From a checkpoint of a small audio captioner: encoder activation relu.
Rows from block 2 of the text decoder of a small audio captioner, named by matrix and row number. Rows with one number belong to one neuron. Each number is 500 + 25 x the weight over its row's rms, rounded and kept within 0 to 999. All counts start at 0. Numbers have three digits each. After the name is the row's rms in percent of the matrix's.
After each neuron's rows are labels from the 100 texts, of 14848, where the neuron reaches its largest size: "fires on" is the input token at the peak. Only what is clearly more common there than usual is listed. The data: synthesised imitations of 52 everyday sounds, one a clip.
# gate: MLP gate (decoder.blocks.2.mlp.gate.weight, 1024x256), inputs 0-63
# fc1: MLP up (decoder.blocks.2.mlp.fc1.weight, 1024x256), inputs 0-63
# fc2: MLP down (decoder.blocks.2.mlp.fc2.weight, 256x1024, transposed), outputs 0-63

gate.189 117:498504525499497472537532500479522513556513505542497465507495510528504538491519517513461498506507533445495509493491533522535462496524524495496522489491455515490506505442499521492491501489485535
fc1.189 119:509492503516483498503484502496478479498461487521504539512513519485482473499465477532525511466465493535474472512524483460503508505506512521502506544533489550480481508544510454490472532528502493
fc2.189 117:470540503462497489464492435506509529488477448468485525458490505478487492543495466488498534522473544482499510486449464487462533512504489520503483489507504529500510497506543492457511505498534490
fires on: "spray"

gate.351 096:481489521523522467523509549511527483510463560507473513502491511481531489514490451481476479538519501564508510465492517472548487497513504442509528498503498481532544484458507530503539499509525492
fc1.351 103:535494508534507465487505541489512473497496518458489522511495527506488544462501499496500519514549482477514524484489518492513480500506500436512491491498485474537521514501520485528520488511518498
fc2.351 103:468540528493540533521489499476533524499520551508485484464505460496497483488481517488502514508514543509483511470496533505495531474461483492453516461478511514520496529475467502524546543526523498
fires on: ","

gate.668 176:500530508538503503510482470486496462529492520540514481465476521533528450501458527460473488482457539545514487502518556458472516542524520460494475478517502522503472516509513505479459525511503450
fc1.668 171:501465503528478466474488550471488514523493536521457498513495475493502522468542509493518504520509486511451513455513514498542513525493498479494464504490461493525491473506491503504525483526538487
fc2.668 165:505499520506503498509539481516516524491482525498501459488503538454480494481509471465519458527467526520487503490508498494528491513531490502515493504484520509495488496523473478443522535513533471
fires on: "pink"; "white"

gate.0 105:474475473495565510494503524496507493469516468464477536461498513512457457495458511509510490509481514446422483524557493519460478509499493513466515496536554446537444478527495528486497476492476471
fc1.0 090:476489503441535542508545505512499500458520506472477496431511498535502472518499533485528509490513478442484498516545477489484453513480490493493463524473558511539463507506468484493520518509484483
fc2.0 078:489521491518492542514548509480498504512492495519497553546476533552465493462495528502495518465489488487486504530484533514487491501548543457482518548490499536462480498455496479531522498508507482
fires on: "chirping"; "explosion"; "thin"; "clipped"

gate.231 176:540495483491501503510531504507468504498521484490534486505490469481451505510463535510479526442513488498507533523502470488522487498513482529533475503524537538544550480482476475427530497526491559
fc1.231 161:525519446497489460506494521483465562515537514483476479481481491487499464499471489482499541469517460518475496514467472491527487508512497519530493513514506513515538474500473482505533527480506519
fc2.231 177:502482483503505511507545510480529448510487478481507492494514498464491516520477504500516490490525502518555519490489478510526507530511500534498505494450484452496489504522490544501486453482534487
fires on: "coin"

gate.151 147:498509474521478485492517482484529520550486514533470503484511500512456487492468487487487503493463513468449544550510527482503518448488517516542471501492462513509496498541508460468505469523522551
fc1.151 144:510491466526494525471525506496470516501488476516501510504489529501478534520452508486509529493491518519490541539470482483484509487477527489489499519464484508535486506496512489456500493495481496
fc2.151 150:450497511475509504500526464477511470507513489526477513462501508518529531569534521504497493488509497498495510527487494541527475481466543522504502502519459491500537550455495474525466508543516500
fires on: "coin"

gate.287 121:546455500501469489540535532529449466501521480492477503463492508463485478533496545495492503502472493500495494505486516497526482519525516488483496517472501533507511493464531515437573500512493443
fc1.287 121:531478500534492456545499506504530543511512519484462487466515508471486522495562505476446510506462457465488505498490500509498439515542476531450492488462507540509540515463517506470519491546484471
fc2.287 129:497517505521535517529473545534481444477491509468462465468490504521523513486540467552521551508480481485492540479497512516512483497512488507490517546531486513468527477501462518463456470528491520
fires on: "coin"

gate.112 074:507490502451505540502505497510506521507486482572519485547488484563441486459501499516509523456516550526481498515552520469495480457536525529515513533493529492493527514464505494466475514508514506
fc1.112 074:462516486530506454510499478449488516489495494482504525499509518501522528491489491503493506518472480476510543417527509496511502483502534496481519551526530516486505484436485483512484524525512479
fc2.112 075:494486485469486491468501443488478513558510524463479526487537468507495532476517478475495493500528462464521521468545490584508469499499508502482517491511547507499482454493534473494525481523478525
fires on: "room"; "breaking"; "zipper"

gate.378 134:487533496495505467536523535514473456512460498492518510539526481437488512494505514525497459498505517539482520514494512535487518485506483475489530478455503540505506477456561501536520503465464507
fc1.378 130:490492502481491481521531524528486491438502478503495546520463453487450465487483486529527507470468524518554544503483509496492514480473508505485558489471553524482452514497507541493516493496521503
fc2.378 135:486524553499504521500446542496485514482527512514499485493487499489455465513524459540519508518506506548522492473497530467522558460578536467512486456463494540477488484473503510512481458463466456
fires on: "church"

gate.379 111:496534532512477454519493539484493516487476508495531459497479509518521520462518533479475511497505507475500554483481515522522435479497458499475508499524500529486443525452540533519498461503494518
fc1.379 110:512450487461525504483531465514501523484540480495489535515534494450491459526461502495490515522519512538491470513500488477482530519487516483506534521490480489507522512513498503497519537477496463
fc2.379 109:485493515484495481484532488508476511485509467518543508444489484461490513530505481551518515483496521508461534429448498489465568508502479547526516504518499469534496471466483488499509494506530475
fires on: "spray"

gate.159 112:488505510458474498462466524460497490502573498465492519465521499513516517483442529520479466503540500502478505525511502478464533502489483513502516507485484483524498510522479457486522479470521575
fc1.159 108:492496495459445515490481518470498499456457490483553478533487491453516530495518491509523473520521468471509513508539482493468518521482482496527492498490502492521435431517500514509493516473470484
fc2.159 111:481489517441519530481495502513518516527469507499544543487472515491526498470519492525488443478482506522460442520495497477500502503487558514523466469516507500507437486512492517503458484486505468
fires on: "room"; "breaking"; "explosion"

gate.232 113:505491520514509523513497525517500549469507532505497518490478472511529520490487503503478496514512513467545507551482502502494499481477527490463481414483500458473541527480464511502523525528497537
fc1.232 115:503444513533520493487522532514470469519518495519497442514524525520510516476505492492510477508556508529517524490505523493531484458549522482499526498507509471501517528447503512496516463572525545
fc2.232 106:491472488526499497510456508453494431505503509507477495523505514475530468480492506496498462493495476496512511485535516557556482491527551547531550526522560467536499472519520538511490514484495497
fires on: "room"; "whoosh"; "slam"

gate.723 150:501540499497506529515511517500499494540483501548525453461479527475495489494522502509477511504487490455487501464485511503547502472539513493521474498468519518503443500512510516524506459520470492
fc1.723 153:497535518472495522510519523487489510533497484539523473465504541492477506526509496482472521512488486480493489480481521520529484472538504470508486495482518511518464495523485529555510471517495509
fc2.723 171:488542469479502499460501505464493471503504489515481461506492524512544513480507491488496485446503505514543455510519487501500535474506482473536513505518555513473494441501503490486461505518533482
fires on: ","

gate.387 086:514507464523519542546507518495490501458520543575502496521526468495522527484458474513482521503490469519498521503521474463499511513526489489494490507476478502477502489563479511522478501482477522
fc1.387 089:493487462526510505522485528515486530497493510544480496488506490501528526529480501516496515478509481496482513498504470477499491521535505506501499471486475486477473484541507494519491520473478521
fc2.387 098:471542500513494503499503496501513534490506511545480473532468467513518499469529534473466471470466491463495474477535529493502542500535453520509511518490456487480491468482534555505489508511546477
fires on: "with"

gate.420 121:477526504491478519519475494510519501540520510493499486497530494511551488522417472462486468501442506494498481526498522503508487471496471537484475509482521499518485494509490495534467453557516504
fc1.420 125:486490459555524490481523484556491503530507454545485537489474452489509497518489464542508467494503478570493456506471478465494499520511495517508481494491537455494535494505440509470499507519488487
fc2.420 115:513474475496525476509476502508491531514494499485552500499484452440449473565488457541475525501449536528530521523497507475473512518494479540504449511471488499537498508520482501497551462491516503
fires on: "spray"

gate.707 127:507516455525452497498490529507473511445477536500502564539523462541507498489481490546500492451462530483491480507510509482513551513506508438526459516502474515485471482491492501486467493493489507
fc1.707 133:511515526526520491509463528553558512540496479498524467470491488484503470518537534453490532498538500509549490503523495468484528511488463511490473489514550478443514486485528475474499485508515506
fc2.707 139:497504440471483529504513444500522509496520499525433479530491524514500501488490528506517473473518493510461490477532506517473525527495494531502561546483524469487477508504462504484512501478530523
fires on: "hum"; "room"; "noise"

gate.483 151:511509508514490537462530485489500497529524531467503482493507520519509515522498512526489520497470489458481467502479445523477524484503467464502552468515496473511480472475480549454492508467537493
fc1.483 146:531498483498520468546501488541502519465504474530511491511511459504464509516515463520493487498481514465466495491488522522463497528535558557505495517555476491500503473532519483533506483511476527
fc2.483 151:551501501527465534498502506516513475498510490538479520524494504550504527491489506484516508473498491513457462532536514477503491491484493502562449529520533509543504492529514490494471471494472519
fires on: "pink"; "white"

gate.400 146:487473497511497525511504551492508458519512476546535498539446504463478498516521515458513473533446491507494539473478469475494477506469446509513541491504489496518480510525513508504503517486526513
fc1.400 143:497540498507486454513521487501467493493470532473472484495532486528526503538443509521473519458539494528493472519507493504497505483510531504453462487525524482527510494478495498496524490496481494
fc2.400 144:527446523532497534478464519515525560509476475497507511502508549484480497496442519494496521482503508510472519518498531515534444456483450518528464490522547496474518440447473487506484499494533522
fires on: "wind"; "buzz"; "bell"; "chatter"

gate.96 129:472524466503440502460483488473480487503515521479494489448513517543497482486502547452492478543517505473491505482546492425498521489484468478491582513493463470521461504489508484466499511527508478
fc1.96 132:536493512488532526502499470512528502496476507542565498514462522509487485505512452484453485516493476517526535475523452522483473525557452479545491537523495508495548530489471483511530475490517553
fc2.96 129:515520504494521487481497547529480479491507516511530470518508465445491499535462499512496471494541485546435504502489499543441506499469494469547492477540497482492503491495480501473473516500471487
fires on: "spray"

gate.303 084:518487507503538532506510526513456489527508475520501465509507505486452492507511502491504473516481485517482529463528516535463506507516544472514497448459523530498511470507479521435470519532527485
fc1.303 086:515492476478441498493490504482510493514505502455497592499514501521531491489502512524499487496517503504511484493502489491500547488507481502491542472546554489502528519495493502547502522522498530
fc2.303 078:459529522475502524499538527471523479487530480507491499500495529442512529479567499518507520486555501485470499486484478517492522477451456543508488491508559533452503524457526476503526484461485484
fires on: "with"

gate.438 012:507464502528526503501484430511496451546531493514477529533544508534502503488501483481497492501479517474505533486499494510502484463527508515491515505497506558472465486445518491482463502532522489
fc1.438 011:514497476491492505505518553534484497476476488477528480449478482463499504508489516508484468515522484518496462512509527511471469518460498483530462454520496466507540492542485528496540475449486497
fc2.438 010:545489473521483509496485544524496477445500499524536497478472517473525465512483482521493546495471476515503494499443527462510549500495489537522534485560499470500517483506503505508518490447497473
fires on: "room"; "hum"; "noise"; "rumble"

gate.511 046:483507462534498485458457497486493471504492504480531511467493488486504518490435471520518490516513515472478543524521522492529478537496509471514520486503498512484480479513470490467491485497449497
fc1.511 056:488514505519519512539541469528521504504512480505483481536484483511476496500557534506466515510459487527530423466498503507515482455473536477488471537487501521523526511465488486501503491469513501
fc2.511 056:497462484514541507489509473503508498527527480508472465512525485527486460568494541500526537518511459503500518482500519507484482493506440514504539547520547481464512535480487484496526527499471495
fires on: "room"; "explosion"; "breaking"

gate.573 027:498521525457486515501476502490518462532479529494535547511528527426498530486497549476502515512478542459492468516504540513490529518475511497526506538479475501487522503487541506512547515446473550
fc1.573 027:509503487534518513534484501511471503462469513538475492462512489511520484483514466530475462513548475538549555508448464497479445523524485542480512494545515499489456516489453482531502499514507451
fc2.573 031:457499510549467519508474483502496537479476479524454465485518492472491467504477485475504470493534470504543559473522519502509471470524500509483516469511533478496472508501490469457499481480516457
fires on: "church"

gate.407 180:498476498489505440525517497466509501528496513467489501487494487489497485488495443493518538449489507511519522504511500474513529478490502487519497516472471484514516486444514502551501480490519524
fc1.407 170:510473524487490448500504502492475494517486483485494499463517498481462469511507511514482541474510520547478550469525470515508536451492508497501456524514461499498490481455525527524515482462524523
fc2.407 178:475476522538470519523498526510477511514545505498542530501505497543534490473549493528557519508457514535502534457497516482478523501531453495519501451510485464513476503475506515503497494508463492
fires on: "church"; "glass"

gate.2 084:521501487445476538511510495523512474541497494501538508522510491487501488488538518457463539511481531458500477527519497521524570517441506449506471487482505467535507529503524512504493527489514527
fc1.2 085:528509473462456533505541514526523474541497476489552511521521480483501475487539501455476536489479524484438493517535504520530525514446514469495495511509503467519474508508529518497489535502526537
fc2.2 086:514500517498527481526514494509480486529517509498517549514491524499506529485548536509485485430494519489484467526498516493461529505468499539559501541486493520502537489499483526509473483473488497
fires on: "church"

gate.580 161:527536501484480493479525443519503529468524510467546498505468511484506455483478525489448525519467535549501471461475512499495534498453508480478520498496457509497534497497512515520466525505535533
fc1.580 168:472471498442477548548436547510495511500478535566547502487500508510513464518501502547532544495493473503502513503518517506510492524503549478489473474469527506483492493535504508484539517495453502
fc2.580 165:526433479501482490490480530485517544514485501498528480520486462501454506487418517514474499515513508503509481546501473488499526466464528498519498483534527483495533473477467469493489494510496490
fires on: "with"